Weights of a small masked image model.
Data: trained on dashed paths with two dots that lie on the same path or on different ones, 73750 training examples.
Rows from expert 14 of block 5, named by matrix and row number. Rows with one number belong to one neuron. Each number is 500 + 40 x the weight over the matrix's rms, rounded and kept within 0 to 999. All counts start at 0. Numbers have three digits each.
# up: expert up (model.blocks.5.mlp.up, 16x32x128), inputs 43-85
# down: expert down (model.blocks.5.mlp.down, 16x128x32, transposed), outputs 43-85
up.7:501508515503501477514506495516520492511531502489550498509498513528479431483508508530511527509476519497489495518478452525532458511
down.7:512493502518536502505524511530482513493536538503508491492403435528522518501491472518451540481517521507561514513502492477481485495
up.8:501481518510485533544495463537532503488483584475512477482476535502511430473495503458504507500504490503485490493485399535588463491
down.8:448523469474581529460550472441448501484519591495472464394409368593463526526470477462459421491521504562440473592545466507566516462
up.9:493509523493507536505477475494531502600495514425485454472490533536483428468506494567487528482490504575489467510483440499542434487
down.9:466455521536495518401541500581494522519529481537452483534522529443527502571465487484469561470543544580315537523502498529486473468
up.10:511497518468484488518474497515539500575530550482530453487493512527472429491516507511507526491452505538506496506465461528534419518
down.10:465466489500554513501504493449487491490538507533488492506542518537496516501492479519588569487531489513471496475482490505526493499
up.11:496518513509501500509503476506518497534506489492505491505491503505488420500490511524512528517487507514496493500496468503512479504
down.11:493479503506491495514506515515508513511507501500490484533483504511502504501517492484555503504504476502507506506483515498502515500
up.12:499501506507500515511506489493500505537501486485512492503505500500485473504498533499499505506495506529499508502488476502512495500
down.12:508496493511493484509504489520494515490544501510536526488502481531509517497498490459475509502501524498472489506510502494514493493
up.13:506478526492502516538502462535550511507513519426507473492472504509505414486516467511496525502498517547500479502477406549583430499
down.13:476413497502533529457527507521547531489482502532346473435526565580523557496530487490421550494499598493367432507508479524478495468
up.14:487482533516494548548512471528547493473479637460424460501508521547543438526485486488502523482497466512478505491529387554509461496
down.14:495455506496488496501489517470518522503512508503439503485516510537473521506502470501477550501506530473507510492477537519496493496
up.15:503503516488510516511492495499519498522515502478516489500497508498488431502504485535507529503474507495503480504495460518523457500
down.15:482567516531484499526488502498514474470503456518551514520546508432477475506517515495553502507497475473529534514514499538490522489
up.16:494509507493483515505501484509514496549523499493489482496499509509506465504502539503508512509470509477507487500500454508529457493
down.16:478479505485494495547523493526514512513531576529590506522506497494533517480501494487451518485501534486440487484505484486508488467
up.17:502509508497483526514492485525507495577518529476512471496496502500499458488515507526517523501476494523491507497496470500546427501
down.17:502505496482489492547500496479514486501470513525491494501488490520529499501533523502492483500517488504471496515499482500498495505
up.18:511540534472511597526464476514536468540657760478545466475450484555512436474484467444510512525519423596472525533478371538507414496
down.18:486526574510524553560432526475527486533496515490437472440579533361541487466499598521524468443464369600510597436536358507593507543
up.19:483582545465498411528504490509516539526590597506536489495549481494456449465478597439568515496510484469436434500481452511544466504
down.19:521461506521490516500475489485497473496519454515515477518532541516527479505463483518485463492497519495512511480509503546475499498
up.20:512532498461526456507481459508508475512576598501527476493447515536499368510487519477524518513494507563465492514473446534551473504
down.20:465460501493512481479521511550504507499560445476508491490504527433541551514491474453653493519504520504487535512548505454531508535
up.21:484544507526515514537491496540514507551556625476468482467480491470516455489477503398503518501493479551433481524499396460558489516
down.21:522464513509495479542485475531502505482522495507528512492441502571485495490516499493433506485500518503385526503500518452472486548
up.22:515491512515470480522502474558550495544569578427490463505468505525484412516519475576515510446502546410465532504456419506568433515
down.22:515505483469487482615550471477501438498570545463392479521369464527481497507466470511475473531511392424542480511480580412532491572
up.23:503495537498521482504489482517514511491546511463522487504506516506485464485503446475492533527499520515472478489484472521564440497
down.23:500487497497508494528505500500490500496505527500539487519504506494512501504512504488511498488492487487500490505503489482504504496
up.24:498500512483504528507501494507516496545506508482509484504502507510500423501500503544504519508474499497498484501499471512524447501
down.24:507511494504510511511489502514491514484462461505455498492489509487471508501506501542492467496504484520555531500485513524471506534
up.25:460500527525547447526490470519535505504587555497505477494449483517505470479495515380528517514483525548461508499477469498551509485
down.25:470526430488474499465537466436493508478509519499476493449478499497467543557506529422470573556468536471562486479509484532548472534
up.26:431465555554512572595498463621539502535446505475340482464498489555553457416497598307549535532502545703429501381507348490645474496
down.26:521551509501572517434470493459502394493522393459658513384712536287469432481507486576506349472535536460856717410475461630529474473
up.27:511513534449505539519473471512544514546564522485515465501457514516486435529507504511478515536476534518511498539466421532575436477
down.27:514530478530478539419486539498494487453531442476416506442513480490472505512482465512486539471499547499520518548518514503482495480
up.28:509505516495501475503497477518518494520509479473535483494514520519502419502511495515503532518476525511513484503497446522540438524
down.28:514508495501525484454480487493479478484489429486387500472519471509447502491477454505463485498517524513503527489494521533515509511
up.29:509494509497508487509483482513523505519524528502510502488476494512487418511490517464483532505501494548490502517481445513549493503
down.29:511563515507457506505488517499498487476504468491463502462540461463489471505519511515558468492507483526553535520503532506493526566
up.30:509482519491491495512509477517527507522530506450548475494497523521495446511504518489503529503474516490479458508465423534557461514
down.30:482514509526481530460518519483500546487500505509446512413445521444490531510474494480376573459513517506466499514486495522518480504
up.31:500520510497519518502496489499509490578496490486518485512491506510493428508497503529496518502489506513496498505508466513502460496
down.31:504494514491529482549492510518477497492550577485480484480484446519524507494492498485509478498503450471561508511505487474527509499